From a checkpoint of a small image classifier: arch swin.
Rows from block 2 of a small image classifier, named by matrix and row number. Rows with one number belong to one neuron. Each number is 500 + 40 x the weight over its row's rms, rounded and kept within 0 to 999. All counts start at 0. Numbers have three digits each.
After each neuron's rows are labels from the 100 images, of 14848, where the neuron reaches its highest value: "strongest on" is what is common among them. Only what is clearly more common there than usual is listed. The data: rendered landscapes of hills, water and sky.
# fc1: MLP up (model.blocks.2.mlp.fc1.weight, 192x48), inputs 0-47
# fc2: MLP down (model.blocks.2.mlp.fc2.weight, 48x192, transposed), outputs 0-47

fc1.22:524456511489510450497459534507537479533536584507478503480524497485429450530597438553491536471517486511491498508534452488539496551524512522517363
fc2.22:481492504498521486544528524505447592500531508474491483533439461522548449488503514536480554513553532476447473465458560517433478438556412584501528
strongest on: water; overcast

fc1.114:482444533506468539460486495479475605486518467457605520533465438525484483523499507502443445502492530572462520490541515492512528527475553437420534
fc2.114:438426528477559449524419518572472503465515534502573499518523466551490569443468544498554547429548449498486461503513488478517451496484534484505534
strongest on: snowy peaks

fc1.77:464486595504512438454476498490468490496450489413573486514509538468491552558475498480543552452432502480502524462449504555488472517525496419546447
fc2.77:569450505504592580459464492466468527482502463544492564434454448457450533487492521581530484504486530505508536485518504513532483481485534594462534
strongest on: purple alien crags; overcast

fc1.36:474496455517493505432528477533528526464538445468584481545468427404471457460534501544502450539486502577496506476594463506466535519492519528522476
fc2.36:496505532443496505537414521553405556468554516453532460470494481522508522510533531477500528515603450469545524505539465500482461464507472456439564
strongest on: water; sunset

fc1.90:459500475461497422486502493547529512506535452466514619466551438492481475465496490512491514485515598432611517462512543495541516486517512496500481
fc2.90:463499450497469475512553521501470505445475534529432464549459542580506439555552523414505478435504437528440513489477505522484543497483437447502545
strongest on: sunset; purple alien crags

fc1.185:494530557514532522450563532540441514545473574533554527528504559479519480463512538575544557581492552507512532543493545493512442518528519420498492
fc2.185:512450468527436558571485446424509508438481491478572546446524466466482498539430545527533503493507439486506555470447511504485504481558497555566519
strongest on: sunset; purple alien crags

fc1.82:480496499559444505583524479458432499482532508419503450554504529464494472463489446464530482538496460525541515477442496520547492482576556559431449
fc2.82:532496559501530492465525457421500462421472532520461529448517476493469505474462561475491537459516481558487544468463464486543435417489456570534563
strongest on: night; snowy peaks

fc1.5:477508479531532444506569465544533439430591589492482449483563466508533495567493525518456463485514489453473527481514545467420491528512546508489529
fc2.5:468451528520460521443457486536541453487428531462476597495504515492454544540469485485515476513492484483449441550476567551504540513456585464553542
strongest on: purple alien crags; sunset

fc1.14:538552523482522592500529514429437569516479442505453464482498514446485466444507504471497586480436555506531504451510431503532473484519425517510499
fc2.14:450508491592549576528453392531502545502467463484523515473493537491492476418464446476463497501530497587500465501506476504524552492457460530552508
strongest on: snowy peaks; overcast

fc1.191:530436533550555521479460478557496522433556503511509510474572517435550468504511556567440497473443471533473505543493508545470566445518503502424482
fc2.191:484502520502433563474534488511449465470464586481437535452549478512476489562487492477594400536512519466467525548502439526523463519505547496532488
strongest on: sunset; purple alien crags

fc1.115:444504495463495504578453543526424541479547552450508493493557514501433550520493467506463567547528543551469493449514426499470488579494447484483521
fc2.115:461483496486451525571504525512451478491453565529459490468541499539506551554467560540568497555468555530491581440488420536499434466463507490503511
strongest on: water; sunset

fc1.156:473507466467460472534486496530503545480505481526486450554439449450546545475502516524474492561426509515541595435532508541476546490520435420517560
fc2.156:497550482477576475498459521475509491462523454510565508535465537581528455463467508579519533446504478531422451446559513454510498501521519555427460
strongest on: water; red mesas

fc1.27:514513459531547500507466499469565475441535511528538621507535478539468522416538473550555473504548507544485542475522560533513512505544479505516413
fc2.27:512520561462489472536577576568487500542537581522454506489422546528541491515523543503456547456452497522493470506530465489518534527456460426514557
strongest on: water; sunset

fc1.59:550439532520523453510488471498475505434514478547511446462516510526482425533498463536442560514495517468429498478520531452547570596502511481459422
fc2.59:497568474501460467463552519465556490459466465525557501554415461520581508472454512505555407485477516551497538447521526484539462503564520514485462
strongest on: water; sunset

fc1.32:475608563513499565561440475435474562470517444583529508520545541485515480476509476490451535499461475472496503485529485503523442510455457452447485
fc2.32:483531535552537555461553393486434515447521524460480487427500446503483455484508442479546472534516534556524491559535459463512563489514510534558505
strongest on: purple alien crags; snowy peaks

fc1.7:467473485475540466582438481544470521500541540493509488501586522539413432480548499570446583494512524510467481502546495502451484502431526506482460
fc2.7:443520463500494550496492513516497507460476467468524508532454523548605545475407500543569477546508545521454529408513486520496465456563449517515537
strongest on: water; desert dunes

fc1.93:485515455478449519497504493576516504440510481485555474556479460399542548463466492502464481570432518581526556456571448529498527520503491470505504
fc2.93:480563485459581447514462504481468543455541470501570463496470514591535487496505499540483515471539515524467532418540481479523423500541522493404494
strongest on: water; noon

fc1.94:514525476523464459491507451482565507489479454543494467556411455470560528476524515520482488546427539532510577445504522501472573471552450433514547
fc2.94:474491467467542469580427569511508517514537467531569495539490539564509493494475554573529556499500492510457466444515470466471472478502422562438475
strongest on: water; red mesas

fc1.118:492496485539533466471489447442481510426441513533561534528547526464513593489479488485502472487562487529500575465521502519515463444466511557527391
fc2.118:514487500487497430586563465446448507380486557443492462482489525519491526479542477472459471508526524559503464516474501462497487464410499543451497
strongest on: dark volcanic rock

fc1.52:514499455465514437512545520505514421452567576490475418561549464501544514553466544515493471544517484415493526461509530461448504557456519516487478
fc2.52:506443493511483491433480488515549427469463528448513580501522517468471544540489510493490469464489463481466439511481584561498519539463611440504538
strongest on: snowy peaks; overcast

fc1.87:488511513446450502534380455490502497489508534570485524452555562521484552545487425480496503493509445462507498530551489525559469534498539414492456
fc2.87:501498546473563450476536515504392558495567524491499482489501381538516431491555526472542500461543459519538471521495488447474526466533476526460512
strongest on: purple alien crags

fc1.170:539481472432496446526455574461520496548491437557573469549475538528517495503466546533539518582450467483506475446494450452531496534469479501439451
fc2.170:512411523521497459533497513512509418561465547468486573489530490480442494524557496473547541466504440474527416563466527499487547491443494545557479
strongest on: purple alien crags; sunset

fc1.26:542480508436503509601464540531417507481537527501435482444575518480447519537498504537479604542524503484502512460503474554455474462511440503505493
fc2.26:414457488485519504483482541606465536453501521427539521517475470561484579431470479511520504492574529526471470451509448484497467510509524539562529
strongest on: water; desert dunes

fc1.60:428432506490457583527585528507434538530420498560515458502483521511506456506476557530488544511541501509541565545488523459488466544562515462495495
fc2.60:544500529463561493473460444452488514449495475467504619527561503499540549476480525497526497527537549555517543506473481481529500491438525618527481
strongest on: night; purple alien crags

fc1.67:536541448475491458588556506540520452494568567559431453514532512452519500510544538513486545528480455447553512482493454490464480508502412519531464
fc2.67:440457507490503408462489477572543486486466540510539564548508495486487607443480458499558485441486457471510438495473563485509493529498531512556533
strongest on: night; snowy peaks

fc1.11:571489540518476589582584520508415544543444501530447478458476487437414469497500507487479528548471445467509512512523466486460511488481489501484501
fc2.11:435527541520549496490469450501488574476470484515456495480564486558530518447494504420560492461510536535495466499479370448536460492470501529514540
strongest on: snowy peaks; overcast

fc1.55:516519481517430512464511490475529546466543533511501444528539480416484457525525448551411456525462552520500573443546481547517487597512500488520471
fc2.55:467512513572562501563458494475457557410527515547561473467580489539477467492496522519455539454542501495473509448475504475532401517450513538512490
strongest on: snowy peaks; sunset

fc1.110:501543542556526575490463482497453583497506424506515549431503511470475445444524414501482539460487495546469477517521482501566528476568434502482517
fc2.110:496456573535522542467441442515497443491440487477494531456546566506446518486433488467499512462531472519476432564485509523536573518443536425518520
strongest on: snowy peaks

fc1.113:523584524492529499521489510457447529495546481591538535511563489469456500499510447473472489547457418485512542490495502424551506577427501449523480
fc2.113:511573547496479484507522431438477488491528498533457532438476485542512474506581476428548444502523461492561478583466515419526509498581497502495515
strongest on: noon; red mesas

fc1.129:521567525429527508554467503536444500492516511451474516472469561504477478496552562514475409499453578451522438464501488416537522468489522460543475
fc2.129:506461442501456505466514464550531570510465407549478558517551499470485459486507444505592490417502516481534559529491524539508485499502453500441562
strongest on: night; desert dunes

fc1.174:594518562474512469571467549486482513487529512592470440470531508526527513519473528517473561527513541438472556461470490461527507470541439461435466
fc2.174:457555504457527526492463460565445545445557493461517523504519482455471550480578483434449483514563439507565497509558490488478435514493519449495560
strongest on: night; purple alien crags

fc1.81:466508452496440529520516531589475525489487521463497472540518527398433537489507515466490504587484480555549477463566422539457489481469479512555516
fc2.81:460531484466485471483509461500508500458443446508507463532474522531570602468503492545543483524467531549530604425525495558508524497520524421512547
strongest on: water; red mesas

fc1.108:606537424473539484505491508555519530451483498573463548451438447535536486522514540529509459478487541494502424510521467536508462526406493496494527
fc2.108:469515560489432453543555488511576482534495543475521403509503486504499521462499447539428539563514457490465447550521449457488460492520470421484491
strongest on: purple alien crags

fc1.111:534485449462484421492538564508525439472541546501514458575524477508535512577460553521484474587516475429495524476494528454451491557465553502478471
fc2.111:496429502502494493460468490511547419492459528450512590505534518473456533545472513492492496452491470491458443536495574544506524545431600442510523
strongest on: sunset; snowy peaks

fc1.167:480504513429525507566482515538427563477563494512496463477594537519446500489482505557498594524519475482473491473539518553440450437478498538482542
fc2.167:434469486478507552483469480587489526445496504407518484509454431517545541436462487513544482515554549560471502481547441499476530451546490507539551
strongest on: noon; desert dunes

fc1.12:522533513433514438581443529514455531484584480553480455490502501478491505522537493564455581524489499477510584453500515552479503472521422466457523
fc2.12:481544461484563468435524509545463526424554486482572457546446461501560489432479510500508478416556482534509481467566490454512464497549518542478507
strongest on: night; water

fc1.9:476437472497484482465482488553498452440463518479471461530478450448446533508454479550538524539474556572466477512558453493506598558522500512554440
fc2.9:528532535469472530420576488536394526463528505464478510447492458459533466492506491471521433497555447454542480533497565544493541466540511483511568
strongest on: water; sunset

fc1.177:500580494507476536470440535517485510465528521520555518476507549488475481531517405527493486463510459463523473472516511486571486585521540437388452
fc2.177:539462552492570456510480454478495498503533523505486508445485462517511399501535521491490569460575472474463430572463546438493496468512441571520506
strongest on: sunset; terraced slopes

fc1.89:492509476436435468534403552473515549542480435516569498569427523489483489499490508516527526591490486541528481456544436489523499525480451491463466
fc2.89:508442534529445545485495510473502414557424522469453529452543559521444515538473479478556497500477502513528467568479479542542555504420552459532487
strongest on: purple alien crags; noon

fc1.155:541586493538505468531511507530452508438464556440476532502467561523511398451555549511538499545479486539513517501502458400468472511492509504439492
fc2.155:504485512550427516548528464530525480518533465519513527465519510425483499458496494462557521514482422508561479459570557499559384447484469533470497
strongest on: sunset; sun or moon in view

fc1.66:490506548504459528526552475571430538559517518489492476533491583471499456566508475439447498532477554437587474475502476466501511472504570560474504
fc2.66:506547455557544472490507454480517480398435537508433517531531497572558496544474577454555515498531451562479532541508509489483448496467472544521507
strongest on: night; terraced slopes

fc1.148:573498465568542490459590460457528477489552481533447465522551459483486508483497546559458525504427527459511534451438466484479507562486475552542472
fc2.148:481477491510485465546490516502528484579477531516470510499524596520461510515501424511533557499504491373481432499422578497524477531500449530497475
strongest on: snowy peaks

fc1.132:459516493530498455481517524524484513444618536474620469506523461519500449547482538544447455517526456513478514511530543473454515531472532459427507
fc2.132:522404563478470513441421486568506452434481519461531492477513453475448560512459522469546518488585533499463468549492486511505550468481501471521553
strongest on: sunset; snowy peaks

fc1.95:557499498442468505448540490483548476565546536475475474466455457414451476513505522513425461529492440509526535484528504466571469426493455490498423
fc2.95:499460528506485497442459566401477529505477541508506496469484494637482497521510543481551481493520568513579492472435478498478522465487570522478501
strongest on: water; overcast

fc1.29:468479474498472518465466430550534504429511507479516511539458421439496504483483461500499449556458509584506528501598433534476543553532528474517456
fc2.29:497529547449571498546465505521421518462571537505539490436510506535498516497554527498492503496565424435542518503518494470518469481523530409434560
strongest on: sunset

fc1.187:523466489420513484577480573545454506511556546495442453460544518439463497528525550503510567558532464480534489466510495541423489465497450542530468
fc2.187:452414488434495405488448529599518493473508528445544516549479486521499622469494474500525517472539523496477450475516502498491488506499503515553545
strongest on: purple alien crags

fc1.127:630494550481515496497478445444531520474524484564489473465529467512527431520499521546448478504477512449488588506503526525530557490516487452416467
fc2.127:487592480478446548498549490497488488464480495491485482519487496483556580503534523445544433532456487535596578462535444519497433493542506450480512
strongest on: night; purple alien crags

fc1.184:471496518480505525548447505588472485443529539479542491416599532490431540499395495523510493572530490495506474512556470499496465517462531507515468
fc2.184:475427557436473425518414531598477517494510525520486456521510459516504582503539529517570530467531475427496507499466485484494509480533445469515539
strongest on: water; desert dunes

fc1.188:530578522495484567549519503500498558509481445569473522476481514464492476439540482485486578487449480509514483469508433488542506476503358518503461
fc2.188:415481519541569533495448409516476471496450477476517506497508535534477525425442449477559509485481469581518431537503489516531550501491499487576529
strongest on: snowy peaks; sun or moon in view

fc1.135:533464515521547557441555440525529530554503525499493491489534525482510457527584382531464493480534508472517489474534475511509504516596505498465412
fc2.135:512467534569548539534485513504511540541434500471514506518488552549526441540414520475509558465544452488481418478436580483470499454527459479457526
strongest on: water; red mesas

fc1.154:581508452558530487457526517525482425495454505504486542461541566507479506513437437546484474489451488531456473493476547473568558571490512508446433
fc2.154:521421535488511499507503528485531441582495499488487519505492459536506420513495527498581551453532452507470383559464494475498526470522476571518453
strongest on: night; clouds

fc1.4:535488468438499512542494486548476496517587556551441461438534516457482478510548478526497573481508436465542508526537449585482465458508458509531433
fc2.4:446455532507555418478486514550476525496517522493564503523457450559537548422484491475551525409563496493502421496460539447507506480544490535527524
strongest on: purple alien crags; noon

fc1.176:586467530485530441470482519455494545511586499532513461471460442465464427536586470556487509481508520505501549470531490491514519551538478522483404
fc2.176:470527469495553459526489528519485588436550483510559444552438465468552502451507531510425544493551539521491542429514503525457445472527450537472518
strongest on: purple alien crags; overcast

fc1.102:509425523526435541610549536520450474453477462467470447532457523514503475541501462544482477510493490523565477497464456429531428498516537459500547
fc2.102:514480471506490516477408459394490460450446477491534581468556490450494474430456511482518480521509430528472500483493544525486433473487454570510493
strongest on: sunset; terraced slopes

fc1.117:481560454558479503478475520481480427457562568458561513513479474533506428438448495554468560474492472489541506482456510536471460486562498510420460
fc2.117:537436475465467481449468444537584478462492513459506535496501452461539520580567529448524507421491530443481560527444492540532452522502464529509531
strongest on: sunset; purple alien crags

fc1.162:494482443456454457518513515537508507532558472496484579449499407532519453477494527534456486505525564493616477469462554537562557514498483499510523
fc2.162:496511544477499474489562573522538494530485563586525534431442541456493444542539519489464470418489534522459508542519417483502506475522484443529547
strongest on: night

fc1.53:572529492502502459512517542523511469480539506538490448542568485424525513478600508526443487493510476440563506495472521511515541569503382472503499
fc2.53:513493508506490455470523548432590449524482482503475539542471552510511573500507506424557457465510454454573474524420545498544424511492527527502486
strongest on: snowy peaks

fc1.64:527454507510490504428470541517406477497451486471462421545503507490456498488456514571536504500498582532483489511541455547564599496488498510508438
fc2.64:552528549501439556404569468501477486460446487485444501450488507487562443503440469528580444525473501478504496513483544537532566464530522525527524
strongest on: purple alien crags; overcast

fc1.45:469429462476436450545469538542523537515547509501572472552407449460499543471549514481463529537466497568552539470551479551479520485463470473503490
fc2.45:506504494462519467484441566480497438511479452463574468470495574578502530496475520510566520435558522549534490469538462509567513519493531459417465
strongest on: water; overcast

fc1.71:466557520472466467544580459550428553530467565526478496482430533523403480483496503474445494516473497464532515484508530490470507448485556548434461
fc2.71:459479472549523459469489425459500498450444523495431529597540514527539528570525497446538432520538518542484501530464441446529452480527455506473519
strongest on: night; water